config = dict(
    encoder_arch='swin',
    color_jitter=0.1,
    encoder_activation='swiglu',
    encoder_widths=[64, 128, 256],
    fusion_encoder_norm='layernorm',
    residual_init='scaled_by_depth',
    muon_scale='match_rms_adamw',
    steps=5300,
    epochs=2.3,
    warmup_steps=260,
)
Rows from block 2 of the image encoder of a small model that answers yes/no questions on an image's attributes, named by matrix and row number. Rows with one number belong to one neuron. Each number is 128 + 32 x the weight over its row's rms, rounded and kept within 0 to 255. All counts start at 0.
After each neuron's rows are labels from the 100 images, of 14976, where the neuron reaches its largest size: "patch colour" is the nearest of a few named colours to the mean colour under the peak. Only what is clearly more common there than usual is listed. The data: patchworks of several textures. In brackets: how many of the 100.
# gate: MLP gate (encoder.blocks.2.mlp.gate.weight, 128x64), inputs 0-63
# fc1: MLP up (encoder.blocks.2.mlp.fc1.weight, 128x64), inputs 0-63
# fc2: MLP down (encoder.blocks.2.mlp.fc2.weight, 64x128, transposed), outputs 0-63

gate.96 [ 87 145 122  97 145 199 128 138 130 188 100 143 116 157 179  59  46 186 129 102 154 135  94 123 102  87  92 137  92 127 114  95 153 143 116 140 158 167 168 170 102 148 135 129 117 126 157 113 116  95  53 146 134 115 172 116 149  90 174 109 143 141 129 171]
fc1.96 [126 128  78 177 148 118 119  56 182 110 114 148 141 131  72 144 150 140 126 114 163 175 154  93 136 149 110 123 117 108 125  78 107  81 112  92 137  84 164 149 187 146  96 157 162 170  47  86 117 152  93  93 123 173 142 118 151 147 148 143 129 168 183 101]
fc2.96 [225 182 116  61 112 128  83 135 154 131 101  93  84 156 113 158 126 132  51 144  93 125 106 162 119 151 143 115 110 149 185 137  68 153 124 144 189 124 144 106  89 135 126 109 146 157 167 145 144 105 181 167 174 141 139 141  86 111 113 137 134 137 168 125]
patch colour: brown (78)

gate.16 [112 141 111 192  96 116 118 137 168 124 118  89 115  82 143 111  75  74 172 100 132 192 163  89 121 148 162 102 109 167 153 150  75 112  92 150 144 101 141  67 158 153 176 120 148 171 128 157 176 167 132 160 144  68  98  90 170 105 138 139 147 155 103  98]
fc1.16 [ 86  95 147  96 118 111 154 131  77 141 108 156 139 133 104 210 136 157 128 157 140  64  73  79  98 117 111 153 163 120 158  68 160 141 173 133 130 160 117 156 132 144 117  99 141  77  67 103 119 188 125 106 107 165 154 142  95 135  71 163 142 156 166 165]
fc2.16 [136 110 122 164 105 131 116 167 112 145 136 167  96 158 127  96 194 128 165 163 155 116 109  97 167 143 141 122  98 137 113 132 208 154  83 122 121 172 100 121  76 160 115 153  99 179  94  77 169  96 190 143 134 116  88 102 156  94 167  55 128 159 134 170]
patch colour: brown (57)

gate.60 [112  98 129 127 160 121 108 112 133 177 116  42 112  32 178 142 155 122  82 105 122 112 140 164 148 135 154 101 191 129  95 115  72 105 158 154 154 115 123 156 159  76 155 136 113 118 121 148 135 181 103 101 143 128  36 162 152 129 162 127 118 137 144 126]
fc1.60 [137 196 162 129 162 117 111 108 174 135 137  98 124 151 117 153  91 119 150  99 116  88 131 175 165 139 137 173 181 151  85 119 125 162 125  81 167 154 148  79 184 122  88 142 100 125  23 158 165  87 137 130 117  99 108 105 124 105 133 198 112 110 119 107]
fc2.60 [148 117  81  38 147 176 164  84  75 181 100 173 109 159 120 113 124 117 133 171 128 151 145 147 125 103 136 142 153 130 184 102 109 105 155 129 206  86  91  78 126 154 144 124 145 129 119 142 102 157 167 102  76 132 118 168 156 104  92 117  82 137 119  80]
patch colour: pink (65)

gate.44 [100 192 188 125 209 115 103  93 125 121 165 159 138 116 132 122 140 125 146 116 125  16 140 104 174 119 141 133 157  63 120 105 115 160 119 143 115 152 181 190 153 102 100 106 135 164 148  71 147 125 149 141 108 112 180 102 121 122 139 104 127 105 157 110]
fc1.44 [169 130  55 163 125 121 147  92 117 148  89 125 132 145 169 130 151 142 148  81 148 177 155 107 135 158 171 124 128 134 167  97  94 123 115 105 162 125  92  75  74  89 160  58 143 124 102 107  92 134 111 175 108 115 132 138 116 172 213  93 155 130 169 179]
fc2.44 [ 82  98 154 117 171 187 105 107 113 124 105  93 131 134 186 206  87 127  88 145 141 117 135 129 115 106 159 184 133  82 121 114 153  76  91 112 114 142 209 151 102 124 166  79 145 157 151 122 135 131 120 124  78  99 120 113 186 108 102 105 139 163 168  77]
patch colour: brown (65)

gate.8 [111 147 128  92 135 189 112 134 176 117  99  89 145 175 108 102 132 128  89 137  91 108  84 123 154 110 133 166 108 128 168 119 163 211 122 120 210  80 112 134 170  86 116 119 157 151 128 155  96 156  98 170 151 148 141 169 134  88 112  86 203  94 136 144]
fc1.8 [ 82 173 155 122 126 196 152  69 132 151 122 143 104  75 110 164 112 125 133  92 164 140 156 144 133 102 152 147 152  78 138 192  76  81 125 168  91 132 142 124  99  77 125 166 145 125 141  90 119  94 125 139 134 116 120 165  83 116 149 202 119  67 166 172]
fc2.8 [109 120 148 129 134 127 112 121 163 156 124 150 141 185 145 100 131  67 142 127 150 114 157  81 119 142 155 111 150 109 179 119 131 109  67  85 137 151 136  13 166 191 123 122 166  81 147 128 110 117  74 126  78 179 178 125 112  98 117 105 170 153 112 134]
patch colour: pink (80)

gate.92 [118 158 159  99 106 115 119 145  98 170 169 130 145 121 165 176 129  91 130 165  95 214 168 124  78 157  91 117 110 122 124 114 122 125 147 129 114 117 116 108 162 100 130 135 178 130 109  87  38 131 164 123 119  97  58 162 131 110  49 129 138 130 133 192]
fc1.92 [ 84 121 205  96 121 177  74 137 173 123  91 157  96 155 151 104 121 165  92  90 103 143 154  87 139 139  63 100 139 154 138 138 164 122 173 118  97  78 105 134 180 179 137 152 132 147 181 121 112 104 150 150 149  72 106  84 121 110 146  65 119 106 115 156]
fc2.92 [100 114  89 139 149  87  78 149 101  82 120 175 110 161 144 120 153  74 133 147 100 154 171 108 134 103 167 124 115  95 181 132 126 102 137 161 128  97 149  61  87  98 154 123  62  92 172 170 115  70 125 157 195 146 140 116 105 125 139  92 164 188 124 106]
patch colour: brown (64)